config = dict(
    hidden_act='reglu',
    bias='qkv',
    qk_norm=False,
    inner_norm=False,
    optimizer='soap',
    beta2=0.99,
    max_steps=3500,
    batch_size=64,
)
Rows from block 12, named by matrix and row number. Each number is 500 + 50 x the weight over its row's rms, rounded and kept within 0 to 999. All counts start at 0. Numbers have three digits each. After the name is the row's rms in percent of the matrix's.
# proj: window attention output (model.blocks.12.attn.proj.weight, 256x256), inputs 86-171
proj.44 107:593423474460542570463440592459452426434407539538510559607555505526439445602475570598551392540599517466469479472545474479439511459393487493460524417487583538404463489529479590518507464447548499487453509453516460587507599565421541498502551466410510597507506561
proj.45 102:545522434538469478555521480505412511447506462552460560532435520432510460479570515468552424513609500524461409501509510597556441483491438516486410443438592610438503527400452438483426526536457487511488491542504461489459490522446458522441400457503486447605533475
proj.46 101:561418494502597503468468489509471441521637464576670481506512530438599580510504454463542574497543560492491531519480499504516472503448532503500473470550458535478585572435488525416495519435573565482533540536489478477524331560510498526426560491501427526555481502
proj.47 096:574580584514503419471553547427464540505545406469528525456586537429482487491353561540614514516518544511493516575532415521435452548487522519380494487439396536535488519492458518486507545474419460499501552487536484501454479498535534567492472571486488567455505452
proj.48 099:540586542467367452337453499529618557523465489506524545562451485518513517626496541471542393428405442440493458471507487493563442503542569525591436484479453423492455503529447518504516582558556403577393498513432515440534493424569440486491475489551514483621524466
proj.49 103:510590471499435486551492507511435557520509564505500562476477520506495508536533486448475408539544529411500522629441497463531498540364598547493547412501488520476585476368519485440529519507438485455513563483572559468517484528492385448510565469509460603491455493
proj.50 095:562528469442525499453502564535499474482580509649525460510479509535432389522463460488499533497415539483617557368415507494434519517563592365448520555518587436512554509610573439377492532497489537559443466577471576494510491540527551521476477661500570507603445532
proj.51 098:488466466463535512592546545543580437498520402508548425546506475537527484551555424510489516418473473559506547450423465506583481585608548476455541444440490449495491494551459507513564468531439528411484527555454453569529526522432480456447488462465469462497533489
proj.52 097:466571451473533501391491400479592422497576503487452454488465528458493526522464498481468575551417508530504489512506539589451490433466473438550411543528488533499480506411544492416515508586525486595507574571489500488462462544606431378507567584492473497533547519
proj.53 091:502570532477566522491526466602410458475460520488448559443401566500524480561540489650572442514576500564549555590572408555510504465475538533502470539541495498501488509588497448471475486554543476459456547555552587632544513509475496518507520601536486526464549433
proj.54 109:473462513591463456451472541522407441559532489475472426534630616505468498483498531593536492505502398469450509565539430531451418442516555349519577461526528508561489497552419477505550582461562475492403463449425486485526464491453464415494573520434463594527488460
proj.55 098:495428493572472514466508476485419535584516551452481553425527509439526560554514426519453488490463415395501574555455558500506580552434484498574455455618597596556514407497437503578518513489417400445424455452465553511464468508544546545565501468457482481412452549
proj.56 104:416350528539448545383534529409545441515558547566417507553519506557525455513490534417526504562493377430433421447490506541470488467520516491415480410445522398466501462491557516536471489481524536485600481513504415571447500481510459523523577499521508576502565495
proj.57 102:466557384505569473478565442505532494563485478522508534448483541555494517497584459461450531498412428452426460522362464531546448466421571433524434469576580555551511472414510476484474629533375576490472544519487542491495548513511511452477558523507446607507450546
proj.58 110:449456577542471475541497476464544411563500573501448361508525588494466412486486440503489530553451525432518496448416507539507411407500500471481560394530537461532390463411547491474515503580467460556575509560515391516502456523511502518518592595507390435396481503
proj.59 096:463455507473503468408511572477465455519418472572507473537442480439493417512567494470549511561510507444486498468529496504538466509643484538468545559465454503562541490591465542558585482530408527468384548562410466540549536620492485546430509528535572453519572452
proj.60 091:489539440442443487408448480433463526477429415502451475511513458475471545493462593372525434606451496362514463493473424568434443454544545520537463488391459504457516543437470515466488552472506442550530502445555537505462425467518464452523485440627469563571513414
proj.61 101:541513488499500525560619411447503455553431461441475479473374545507518511419494481482511534547484540610473516449522577467553530496471505588537552488545516525438531520535511500464447525501459521381450476542505504545523454539600473495487570491535567573443482467
proj.62 104:516498488535557547491524436502565492478546460496545474521540499468550459410511612448489425467479506563528490498493498507572502487477460577555510505533531496436438548471518437505569528412520487456483445439461419495517630455454619423389431586542435482487498469
proj.63 103:534504498532585482486464512407513446467518515501602422521540538476455476572443470485457500523547485472502469468440541572505445558426495481477521539481484418433469482644490556551559427442459528552586461560532479427493518424531506456475465532502406484504512476
proj.64 102:457475456358629522355400416537555525495526510514539493441364511424540553431550532561495485545513586493467509563416545445517514486482557525530609488437473490534492516575485487533461533504432499392569533569525609484553469530522410454429514536458555588423588442
proj.65 104:546492470446418510593498493528526495476576562532510462469548447531492478582517466364478532433478490495534479495455494558600427498510447441458533493506563515584515473513567475517464512458529541481563561474457464430498368506511454482655476471391583553497465515
proj.66 097:473475466409418518458484482542545460530495485522448517488507531464504441546463505532482420425449538453605512556572407549522536510554440555509412460440490510524596480527430481505480440578458503582462530487597508449488486555602508492547458456577544481474403539
proj.67 101:534446434514408531549547453479513523530493486464485502541501505519482546524515446585553418497424446467504506395528583587414455604501412505415500467455390531458463467387580483455558437505511362487533591378522512429471440553585548534517428493547466549497573470
proj.68 096:509511472545559414519441490515571429553498449529423481501553492595440565549550457516454464494497470458472551468468448400534529553411575445528524514469475526624475444488513448469477483493329419481462596527487500457462502563553497515536481474428454545527534501
proj.69 098:569492523498571513570385548472447481554480496548466532497604633459532400448517538409542537453544500475488614400396529559402492561547490488523592492578546497514497519548512528512530558575571492530631486516520589394526524427516453541498501487521476502401493538
proj.70 095:478418456497385568414493533495412520571568542563460492468606580429547559445524624442485504453390518497459507481472557541455446543512473479527554587531531469502534569495492536433514550494457406471478518580486430392528406486565481609576532434497445502471453455
proj.71 097:528484396432510555581510424493430463493547479552512536493518516440448504392572499478527479498488466585481579438535578500556500548407532526485459565441414534548493477389499546557497461443436449534501538560490473471554524566484486451521489467451431527528532515
proj.72 101:491401474465442474486540510486522451572562515440628410477469468519461476504435442607548485412463542501479519483402513448377461521413452438534556407548494514511425524454441470466595566507480450481393579556466461360559500493538451580473574504504522483627524432
proj.73 110:477479519554521452486570473449527523477536447526455465492473442435505468603548462558551489491509500420483542523586529507372498553569545423632534501414536438451306551515619515394454525427542473425479583519491560479561466549527415501442557487408510536486536466
proj.74 102:480515542499610480411500454471369518512466531506501500483541504526540509425528535510600545617548524456419555508513459524513578529441510578404459405432493546563521475541524453436460535505493451544572435507515524543494448572454560588552501398514523551589377555
proj.75 108:478498505462439617511456441479486544518537521522478533435544530496559556529362515498569446574550485411485394506490557499614503438397494493471451587607510498396561579483585499579463554481563547460485468446464534592451542521430433614515531619578499504504467574
proj.76 095:505491519498516484542504461508527543558444471473482368517469434422535552491588516490444568466482518536518555543537575440515588477529520449515483408512503550567548416535428555617417503498437521530437556503586446495482515517495503482562498500440563555476420533
proj.77 108:558526552450491452552458587483484568472464534533482441542504476520456474563556512498541496560490404524521506533527414504608516558550482626460556538471394512451565481626526364547487480489549490458540510506496492596444525590499499563593440469507536519362495518
proj.78 099:516466479504544550469384472587542544518540461506575473419517514535498512520464428515573425558462443512411490480398480489482456575495567507469594449449530571495541519524503550497496443452552544472551496585519448524517519502559459539495532461641545535493481507
proj.79 089:430541491528500603438467525456459521482551434503514514562511498499449582511558474463461511460503573491420563534503509476451519576525528427403469589600396569382549528547463544455540439476584533453461544455448566460542572443484493519518529439469600487582484458
proj.80 109:504530514498461447494430478565505526508472486541445458449614592518390465444518586462562532471501506476546514519508587449480454528519516552466458636560491392379565490525486509428504449584543518527573455559453404477496490446569499484494497404505467415545533464
proj.81 098:551509629527537519484540429491547530479522576471514506500466423425553482577539593540520548428498502533439466487576555488433451501487523533510522611406459504506486495417547469460522500488467522534551531521593552534566464404419479519480434445461418492487387428
proj.82 105:473435502548613448516518522465446510537477577399460533521581524563490446425480469520462518522505410581457498476487554580430494533441512462541529505580474663492521608524421524513560476463435505462459515411424531471514590378463477527537566457506523471486462446
proj.83 094:576537497455466602494524456507510530546516482525599499474474461527525495454439553441530539408490436572597536475518532495503476486484487481454523474524435530519385551458532487513506479507486446549544521472565420485481489448462551533577471560504509533420414578
proj.84 104:527456552465467432577527483525483506488511513416444557466480471504508390494582451459533562491470492592512564463492483480576526515500566514479521469487493468562450571579442425500435586465562520471570433492485591529521387454541547476480576477456468516413477482
proj.85 084:519463501404481461503560487506447473585475432578470457441502440506427449583521479480409468377539489521535523529495466483440483545447382476499481607460517449423512487574452531566482570439514561538616524465531499485522590442507478483537463456374546479441550482
proj.86 105:454567529469532476485537461549461481510443398505363522545442429494581529435511508446497567497462501467561553588508495467541493491421386437565515489512517532535459465430502484550420587514506490479487508498531521516505538599444564511587480477554458564480463523
proj.87 105:549574474579556539399478487489637535474631420570508562522457450466470559560466565490545438445488380479483495546516499446561519588469569506548514490524503483481429520523413555610463579469600457564431498561524517451478571446503494473435413473416530472475452542
proj.88 105:523458458464479578568456532551538428453460542532551524562441544476518493521565483469444385471545468515538455524549418565524483522533428603545490553531490440550409499509463434536583523516486430574541450387440501450502530411482577521571484483546489476485500541
proj.89 106:506484541593434615502450453543522442526518445433485582496457510560519528665531506543621373541523475465487473488518500533564381532492539625516524500452486543446539454568450408521526598431489535501460518559458434497515452569473485536489493549523571524499509500
proj.90 087:364458563478524431488413535517511575397432504529512546527517467411531544465566457462608484521462533491546509543482428525483493492571516544484566458530552577539616478544502535524501488486480555358462411499474539547479471544526402613472564420468419620452511529
proj.91 108:503530438473454499602508458427575513466529462448555360532541550479478497455473553547535468415428490570428485379544500501444470584504378497470399510462396592552536456455522507446480524547458555507487500490498487565434505496473500529572467440539456538595493468
proj.92 097:506524469520488473439438494508602477565495510393418537462395541532451516495513547440535477489490499583476466493497507549436495552490386489602426543484425498524494424562493473524483414537503540568506550406537540473413496439505469493516438480508429428465453509
proj.93 090:456503477555569466461560433498466501519428529472526516500426402486464516535499503443436655484402486454465462521419474563521548514526472456579592516475432478478470519552515532627485499515584386522509508400507460482517494465548450567478333472519486513485553505
proj.94 098:427444591677513573490592571483460484518502548528499483445480554477490522502506495489409529464488491504453568495513572512395489492547513556443525384458528655528569421527437408498562420530445495435415500536446512503471550476535465474486496403460506490509431537
proj.95 098:497497492611519423600537454471455497515497457513520629446459422485498565549508538489525505380571469385482470483563526523387572560581369447452397368419467529495515488547556510484493453494577506577559543524490482518539470422555469510502473427444474497513533533
proj.96 104:590493455430496507484523565556523473466486455508553548495453532424520492601489552637474471450489465437509483509573492461586564596501455515534643508609559465485455507512426463499494524550485496598617483548530547432489577486438465581530502555520550516430519442
proj.97 097:515495454492491513523429474502519484468506560443565522538497545453624468561531599522554463537491573507572409512544513492437431594523479518466539562430521657577465562443606527611473564495536399485514546490455483479499459649561510549533500513543509527556554466
proj.98 099:494519497548437537395482593474527578484575429539479522566538559464471414494513528503375510517465360468535506482570482364510500495499545424551526525516398520505522582485483492488534475519496481517457516450535584453463588436492418500485393506624484527505491515
proj.99 101:514550542510493404515472503492488498513473490524496552471449492527441497585456470502525517533392524402454413494470531589417387521528507449506486500406429533452395537555517511449469522524521480457493481457589509549558437522463506458491481498488563539451501526
proj.100 095:613497570517587436497542522470476492514407441472544530454467530425499502552545586566524450447596426485487489536555531551528464477582570457495523500510492509550679522541528531486521490512493535537492475570481446514546539534456387493514543521495524518459479620
proj.101 102:539508407469494469504511556553413542472428494506498535541671642522539608429393526490481523538526412543475549566536536515408505544513469496463527495507416527529502481478453425553502481557405462519547480398578495477509473537471464461496492441606567463585472576
proj.102 094:461509643435558445449509571505469575510553558550500527433478532524519507486491569393516487424485616477624508534514515561444513584562458560483560416597556505440379441557514408506549551477576512540437486470540361476504502454491512566484565491507529512492517542
proj.103 097:536490472482521466541480577536444510369523416554548490583560448408497599545526471453442492519500542556494456578416535458507436503446497534485472507452502489454570487519514585498562428554410606468424511497554442529435526445562456428474407592462583429556419493
proj.104 098:508512512556520583607531493553517487582500512475439412467456503478501448480514463486555555485456512561466493501337484563644423476540396554447500441500416533528517498558477577579531550520544467523506501523520514430484497523478432511498483500506466517492510518
proj.105 097:556456477433551495508488449503436546528431556494529460532589519484530476559408568558497491541452532548568532426505526569430486517453531460480523488454458505455429516569442521554434475489580500530510472498538523637547450563473530509525554574501460523633461544
proj.106 105:538558464468451529466435436557514526586493417491484597469577513506492556478578645408553504412594505551482480527529531594412511503435472513536494456622490546406538548545577543439576470455482464556496451480451437556490551397523568532508469598454507478461488566
proj.107 100:441500498514528585518446538553539498566472410451465496472503509543471467631539410523471488513534444466489520515585533538433523570500616532416514534489470542543538544551471447648472451512434515524563504523458552542502487533520471470424449510414577518419588463
proj.108 098:470576487494478517491537522561498496497449447452481433519551449449482466514607419489372496580467463516410454476457437524495432505469513399511592462543564478490465501459477475571483605475565490493473511526539549476494511579471502498481480497499429489525454480
proj.109 088:500424507521562626496521542445516483587509509486523445568522601501518473495572473567591519505494420465493581548476551418539529496382395518496485472451516501505472457424433547400555523501508629571490450393442490442489501534452459543485490486580520518576481550
proj.110 103:584547518596517543538586567452493478472497450484470476539463462462495473690533474535548471618441428597452501452577501427507401388486507484567490457543538485531535470550500517452418499596414603506516587562524481476490533452490394422511514577458483560513439545
proj.111 099:481411459458525509481402515523510514461485459526554562359492567468478590537551477444550436500467575499500538521440555407481523453511508399480571412598535454523458520486383501431430565535548565531559395450484501474567439465489456485517533470607485571561445525
proj.112 097:475461567481530488505518376502548465499520501554481419496471429430495454557420538583527507498477591578452493517452490494384519508492561520444565563454468459526429467565503539511610428540355427458471577558440510494567509485507542495451523520544504450459537386
proj.113 108:448524494450560513426517470474588516556490450414511593461362479538471560483611526454526569535486567451545405579483485457583430499595499525555512483459420374575414450520486424458503548591452472491479513493450458408442513475509518450463522460490472529560558507
proj.114 101:467516512485432572486496416492517547426471474482425473460575441561576521494416529508492464503513510446503504601534435477457529424493566494398530595449547479461483500478553444519418586419548563450563408459522535577578404480428553430493561549456513493560508500
proj.115 102:419495429546546585483522542441514493530534514520521467528518460461496555530491619426488502554461500537562511431560540508514483484410535507396412604497477471494574431427480489478598441487386637443468439456437580511478582490374555411517454524498484415465474601
proj.116 095:516399478484498515461405627561441492429567574566486489409534487435546544461608548495463460427521440432487576450493428505606504508481481549549532384554515464539501513525408467511515500527453497562561445511510551536476523517423509569602528489499551555427507527
proj.117 099:528588511442448481521566529462526513457514543464509451531369435529476359584455497518383430485520560537533410435520467429507522530531425442554503652437391512465541584503458484486535520531491489495574474445566599508464534487472529456467541573523524531438581428
proj.118 105:507485460483543420553439412446523511403552377448490497475593426436472524522581564545510420564549439473487415579446434474547406521493552475534459490530533580454617579487589468539445562466435572607598519474558646455500523552521519562553489440452497504453459497
proj.119 104:376484494508500517426539539450618512528429510472528444444407528551496473495475475485484526596509598542527510431418452464491471504467556539560475504514448468461379447502439480416582480520405455500413554462530484407513497437463479509361509486518564515516511480
proj.120 107:522532483482572491502547594450554459490482491463543602523473488457517516491495460590593638477479600495523504467395584564472491518570402485479472560552480470419522471524492559399517484415579516540488512503453445543527422489494540476499506426388560498589497519
proj.121 101:492459466508560508462468405464487488493669475474556565519545515547427511522455455532521469503496464404471494564373492506461453491537563444604538472475508545466494511535480552539603440521535421537508597421462527373492608532442495494494473461442544473423460584
proj.122 094:471511583534422559451566494421571535495505535570418463595482490541483461486414484487405519472592445498508576563554420508554609492510517469450552428516471518574482488389489541518491477476490497534524551446488481590496548453459465526502474548537458442483397458
proj.123 106:557460470503592483587497506532573510449528513453495525458595381509511482527446537582504496542447553524552409500427391514498464510519603534522487455472435523580517461518469470487533467550424501517518539553513587445466515512599528435455511428446518413599605429
proj.124 105:550455531435466468509542542604395474410457531490482493550513424531561458505533583477499554485569472552585568442561455505467569431548477488501469554472540495446543587397538609514549493428539518418535461444424432570589445499459490469475469531509556505471547440
proj.125 094:494546466462470490512529516473458534445516449542549554560461445483485469434385523491473424408474472493514472540568451526532524469464470466490530377490489511512450398548468540483531527590502457549506493540470472552511543528554445478551581494452472450532405533
proj.126 094:368488577534458446479442442518435495517467619421452474474528501506509583449472468430507509493558509483514539550430424506487550496486429533479550532488543498534571478502456470529541505500564548592536449496472537525457459456497501462539510552524556405493525519
proj.127 106:510552557493617498468520508511502561457516555494542568434431387512501539511525508496508402451560434422513463462482524485492508493500560485557561502430565526407446470488449470575464538521551535603524389365457516487498542471537461516558528564434524517481525461
proj.128 105:509406460603483527641481534409511499509552520503448534555523466492500531520501508504542471532536433408530514537500442484580414570549533580500506516473496488438495461510541529653529513533494514425619434520519537583418594504502451537481414522520415456390502613
proj.129 095:520540499471503427624492483488453578454552495456460435514417385400591565584588454444497481539503474460526506502525540469614479526520475462566436506536523513473547555454533563482555559468594456489493527495519513464570361637586529483511529505551465576490406476
proj.130 099:434599505469485478493502509398428503400500546504372402505510475419551512471503473469561473506482541456530425464480532485451467465501550482588553496497486509541552487455503443385513456568497471589445551564457491390547473483575537508495474460497534596478532424
proj.131 110:448507515542567556642497452447503529473551479501529454582457520454541477456570465500409560472508591505518571656556438478523507528563456416476484550480462420514540435504532433481624432587508516475489540495505441484489524436500478468491495508472479501473412522
proj.132 101:473526535445450467541515431457414518489495436493525484435569465480542522298534628455561566499423510489555551450582494472496505536513505500473440598506466529465508519406463449537468438500468623435514475452480509541490483478589556521488473368470481416444498446
proj.133 104:561618534518555530530536397450509507469409478418558514453435417478584549551459549565451476582534506482493532551408429522467519481497567413568511515448556488461568440473462546507498507525502542531389571479463607489503548520444503477453516472498577506527514641
proj.134 096:530461484455575529610506474489477422501503404514480485597456500608531479476529434605423524515584434482586534523554488477517528474587498524444479413487540532540555427506462544466561442489493519367475436533497380501442480515443601459441545548571525499496387463
proj.135 096:507489488485502464473485546607494542548436476552478473537530498574493498454510530508464546519623445502530490462538543543470461465469618469530531471479507433444487551476512408634505531395480519530441442543547528552469511450538489454459512554543552503433523542
proj.136 095:503583501614453396537518525468384410419512502475497516496398509535492416544478528584535511458437497498514559393590494502521452488556497500524455529541458563441613515378595461431486516417392523496552457472456521559454463399536469488484575496474543452469468472
proj.137 100:511424554521414436603541554574482537426487528461418522514584449508516495456503508550449525503503410513536419494468461565512425456416579496529520499586514504513479477484439469513442478503554504575521457486527549517457453485547500460538499489568432495539473511
proj.138 104:497519610588522365539570525510476499415602561468441528425523412523572525512436575496465521517460478489462467563473389556451397495424475598535460540540517487413508524505533508457492468481569548522513465515486449594456501444514538466422441546439549490518458496
proj.139 091:522570474463542474588579494568486489551492498513415491443551568488502389467467395487491558494458550609497471475520537644490577497444433533604463472466607557565432533548481528545530463422551466583497474513482451487471566479577559582516470451479555415424400525
proj.140 099:514506409494596633481400519477526487491437485486555460520483513494533513385577487508317508501574529465490442541571564528502383507399557437454527495519488583459519510439547503428376480445495586473464457528510589495472422471432491467511492538581410547486529514
proj.141 092:488557454448495536527452456542496526575588598475521498534504534495425473518546538528581449507459506543480509481580492546487444426485454518423514541570383495469577414527505509475465482474445468481476496528500535548487478535457525539507539442512580485485486557
proj.142 101:379467511444535543568453505469529473474550499564510507536376488431544474514536517469450562619442570526547504450562557387483539476612452520548532599475444428529400557509489404453505497593379414503547550542503495432452488528508533478459441461528428430520549436
proj.143 098:599497485425515562541474467506518506524521551487725512458487618536572435457442517611576525456416548488534511531427405462497482500493584479480488484522449535568536520554520446425454555514406540491582502584457414453381496531472549520532523511565487518540424501
proj.144 101:506565454481485459527503494470444545489604527548542452550580523481529463453391451479420485519595570504565513507475483510460510541481576483420424539513516626436566477364546515475529471486524493528530484492530397532421540389582577545454473493509457446597432422
proj.145 096:512563474520501499474507509544555523476495422566438617499486560565551468525477502442449413535498586474569529568475380514563520470631508443451505541510472517377452583663533511479514447468509644412544477409569535494532388453516542507528520452450459487475455423
proj.146 101:423447458527546454543493537491523483507438486467533552538531552554404430439574459522468510480468499472484535510505572467476570492484454506488454374539501480476510423613449539407418386532572469570486433433434341550463471402479483495515470507502485402600486453
proj.147 101:512425575599415545490507524435425527485566528530526453561582524465577512552442582443538514456537475450517491497458493501479482511501483572493468504487495479521480526515458594442403489545531461527435564502621528508472516397478527577485519520461400519500526471
proj.148 100:504491434462526427476416507590558473494462531530518432480492533552511486421547463502471463396417593440573564541470499605494461367465427427495470437474543498450574545516551550491517471554534520513429508477469452481448504475456473474488477446464443358439497532
proj.149 109:415491579434384540430448517577535482518462494452499604530521471515507504468590483468518442422481498511541551469538516516483534568483459479559452470513497576560513514475418453524405591587410502442499442495489660562495498567533550529475570489472386474448496429
proj.150 096:469541516569416537495497499493530505531402473446423612519446465490528519503555631564548543457493452540475478413466523508543502476368474450515488447552593527518560502419486483573467524453546522519464484476451448607528543514433546482474531388395490474519435469
proj.151 099:418468542524506520434449560407485537497542416547469523503451481500543521527406427426579470426586468466441511516402570499517498396529496457527436544469513458475483486553497498409554444427456510548436575408497463486505599518509440452499413550538489452509403595
proj.152 105:483574467505453434560466472450578486484545515482463512506566508571440522461495486466582522467477516563538463459495569488548483504428398653435571587540506503484524487498517495578444434450586518539503532523468524415561510544555565554551499466528460518499491493
proj.153 099:479528453539494531614491442454526509424547434452553485612479540482522501459514472496473462472567543439439549571433579498535410521455508512501505504534509521647449495420483462469473540504468509484354444430492470544535458450509504453439596487471496445412437506
proj.154 098:536541598551562508467615615446420392468478516520542513539519510485473355521534503512386539545536559496459536463453405446458638428548466468547575466541506501541405534466501507421587493542475464489504569539554462378527487465469492428400524420516463468490536471
proj.155 099:559590419467478586475591525452410477630462554431559498447495514485519486417512506566535580449552560500616490523485454504510515458474428431542520417603539525598520463439379579519499536475531558495419457479486540418504516503446517530503540540543557513502525484
proj.156 099:475553469401466541520488453544691544463531534584527573511464514496490491542441486569415410497444517522478380471515500417561519465457515495481536448497519476566584481535549449461438495525475427526441521486546469498509559531439566497540428532515427557560441500
proj.157 092:441480546480611489513493477539485442465498629489532517437402533524546549493584445537541457479455504570495530500433530530487467494474475536494510403545507499589502464520453497468435603469536493464618490451518594451491444526505480541567449510377519572531401561
proj.158 088:456622497418497591477492525564504501452455487521563511487464392448541488462427485506487642543558468481500503527500553514523597526518601559527546503527416425621577517519530480497490455513524408449446423535494588572432504487544634482545464493532542526471488455
proj.159 106:448528569496510608481566480524511504491446499495480446489488520550490405551489524526405510490452555402560480561451437552498451475424502527444502484521506476505499596439536412467499421531497445512511454557415487569432540607469485431514500510434535468536557517
proj.160 088:425462511498439360476537487496521473540465489465504467450545529536493575512423482479417471511436400537425564497445581553467460552488491558506492456468525448492498481462495521455471475545542415486475477569533541451478548451467460469481515539497491483419467454
proj.161 103:538507514497420494532491584495622456492526456504522479469526457638533513459515377475391473550588423514537464508512487474664519515467476604500472582545516465549511568408413474495451543502550467516546437573506461495466497545497598477549534502530489435485434511
proj.162 096:479464401525506546536510454540514460535478470551431444524493496529440433467555437468502520463540520497395360507538459503604463450488514519426566439617617486453425515568516492541390531556540616539582431545538527551549463507583485572540543521534504481496392568
proj.163 097:478537472482534464497463524551501521520519526497555483500491506491520478567491544471441464460511454413480461484523427482456518515456491535559539486496466443533493515600489439583523558438472510553570345521509588584471476553535445503457423539416471426439525563
proj.164 098:527579479461537457529493416520568472493438548532557577477599538548443519521502482473491414438462504536515449590519476540534509450447479489381533446490581563492588643416404498458435468495546537486510373488492528517570464543425432487577581490493523465563461552
proj.165 111:541570523627564493470506436444606428479524537504523515413425519534540431509492508419543500493479609528523470477566544471443583507519419499467575485500466525485489485444568520573520532531484551482507502481495525474559556476493528542514495463484545463471523540
proj.166 093:548539573478460582492481611476521436454486406538491538477482482443655371466587463514472471505463437543463550508559515516588545474506535584537513452486481482437438584560488568463550461485536488548534499458536442485468513449449496503534420503487556462431507398
proj.167 094:479511534486578540552535467465523461492441537498627402565641544524418542569507424551477519425490581611440477574442502420418525491433454436453482493484539500455432568493579495456488593472511652510506542533464566440585490490538461478494516595537619545517545496
proj.168 108:552479459514529525604441608443481536618524493447590410513541517466449473458534457548455526463555537514483499446528516566637502465433490590479531318561557574488523456380410504458409406515507560398503511498436549490485435530493495544463553445493462501454522527
proj.169 099:523492492554442427444426513510555484580480569509491395457489568497414433467550393389531464465447552598465530458488515420505483548570577462536506458512495486664544455467532491430497453493440504434485504590503536600481441566465560480573491458462461551468431523
proj.170 092:581506511493539561632511502552487581443474561575557517458492510402518499500523514577541491426418573526514466454594450498467526544457531475468477624476519557540465515579525451398409590537449477473568462392606558492615405533481479473517567499507548479481482502
proj.171 101:609494489487477492607523535454489496484462503517497543522409570431467485529435499523527448453584509516598506549464498521517578465615489426479378493502392488541528514567492528515395490466561585465548436548466526630492447512401469507527490499450563507506560383
proj.172 101:481532536491438407531537559461527574472469568516461560526544459477507640439471486488461498469543353550478536541581456543466476410481467434504471606466501445409559606502505533593463547489578558493557530460507545569464379527485518534482463514519509483522497486
proj.173 099:571445517479489495501477594489382531460560480547472481580610534479469421523477545575541430505420470566537582447544478498521554455519496498576545411494578532579511517488427540445609551527483493515485439529522598513549586549514522526463584438459492501471534412
proj.174 101:518471493466429486425430545550522510487457496544446478572543541563449472597586493440478451376535421511529493457525552511469523549511540497466445532553460627436477560551551545526506543435694599455558501508519477498545461500478532464484604436471445487458484414
proj.175 092:564513468511547409560538463538408491595543536544502496405465628491533530461539454577471561499515523526546579463541530450362394492547617568511403554456469361428547471486593536445458436671474522556570535558545531477513502506460491440535486595485512465468399500
proj.176 106:546504519471449500499431461491502484483567532489540403396450514494575435426457494475541548453495580479634392470437424467477554541509606491513550536514588433527580496419516460575565533587498479505531447559520545563498474610553542393474474547589503444526427537
proj.177 100:534471419515464586468537420498508504577523396469455612388537534485580510515564551411527454407462543578502427508499519425578388507532540388512507484500495441578503484505591476547466513528445463599593486494550531460517530419516511564507455500507523493423535546
proj.178 109:484543458593492506461460582511550529491502519508480458533554534560475539521523581533458525482473524581471541411429523567410478483429523502507499460519468522507518354458422423481447522518550511503524440452478454598490539522505502458476489477450446486558403516
proj.179 098:565502482560454441504512563477408439433515535526495578512526417478551466445460567501621482405540449463542504475517515465503515545601565425494429532478395482507566459554539546460520542526446489522538530520569525528445546545483457519530537598500483464575531521
proj.180 104:484463536500450442514492553506465518493465508462551511546438491507430389472587502513487473486505475532524495504547551491495553535465468477473502524550534461459521503537510501603469486413459525459429488507479449517455572473565550595512493470516530530424549502
proj.181 101:490484569478528421432483490435512465468480451485489523462625474513508481402464540419457586433564564514432556581448547547472544448464546490541576424479524514607525467433526480551575511556478595492495527526544429383546473456532480505475605539393463454423457504
proj.182 107:504480521492432443551509564464570465470524517569531558457508465528461449491617534472491520510507423459539445445472377460626534571418556530580415452516445513426407574528483482538589484466469518542511508508523541412441476513497516587478501462552547487446637503
proj.183 103:467572529570559484493524425541544578534409487412531582484483427431433564533471473588525537485397445516415487424503666497481506536525488514535512535523506424444530467407488434506538445586523420456505608497457553408471494454422412487472499466498480438613561469
proj.184 108:472550440574579499612457550568424530478423508470360632487596500570592538494496512460370493516449534513505561481471475533527532454545604549528429397531569552497507564467462486428548493431378541492537480489349562442553463459469526444521496518498466529471515517
proj.185 117:515464467413515488572654540457496454479429559568426498473538615470479425547513504482485538585506520614484479370442532506499604471639536456517518525525534495521427516521578488490490450520482538498596535503517476513494411471566542500491529508486519516483555510
proj.186 097:472479502496458421624540575465537467427438503607502539554534427415437471561581572531589500497518464570489546497483492504455465503501538428499507527469531571500412578483582493466480538504550462597473544481528497418483501465503573566580484476477503425513402528
proj.187 103:504479474444431567480529526499467510452507567515563491466501490465554505481480561518462453540441515513519460520483453523467570442431474563433418552553492498476579530520567416498443465487466544473595446407509575595421432478555635558543472530500524491469420565
proj.188 105:618460545432477394500537440438512449564593513498489421522547467483483468478540549499482553539536421552524540543480553452475438528500497554515526509452462425446462520612577593487463615567556404510494504557598464524502525444550438530511504484500550454462494482
proj.189 100:506488433513519530406444529431505496520455479490621447543568512398503530489525386505480551532483536515493520397488590509424567392489396516463476367579498594412520489416467521462507542493464484425424537529505510469514404526545460471505583460481586611457544502
proj.190 106:623541478536606526452466524514492526446545526551531495472463480433474494518483506511517462481517518463505400540443530465534495541413566635427463511552495563414448431506484435427501506427551598525435524486437406526483440476479511439457498473501479421541442523
proj.191 105:355501522559524522529556456462442462489452559485493497549431446482507576500432511514499486701520502564495388510497432497471495576390477502451546533500632494505457538462591509519542577415513477421480487549418499534614537505526481499542563531514496527498550578
proj.192 099:540539504441576515534513485551496541456521532581633427535461556417484467497402441456514610499473570580488560508466586526412570462536430449527479492492494527508356519511546580529614475567431538539622485483560586411568497524448452535520490564485498448494472491
proj.193 094:461516527444485478492519577491408601555511382507549437528544489471497508479452477484489552513562498461442489480529503455523555433486504459443523536465531491574577491496512579594496405532473527581456453567509510444548619456519480477475549559464520453418485527
proj.194 093:505448466551410544613555477524385546451439478516484400550549479544515450575523438484495437482497405548541507388510538592492474524468472477543485463522527483536476432499473483494551567581415497471506548515462532482580401511584512512527568490518474543489478496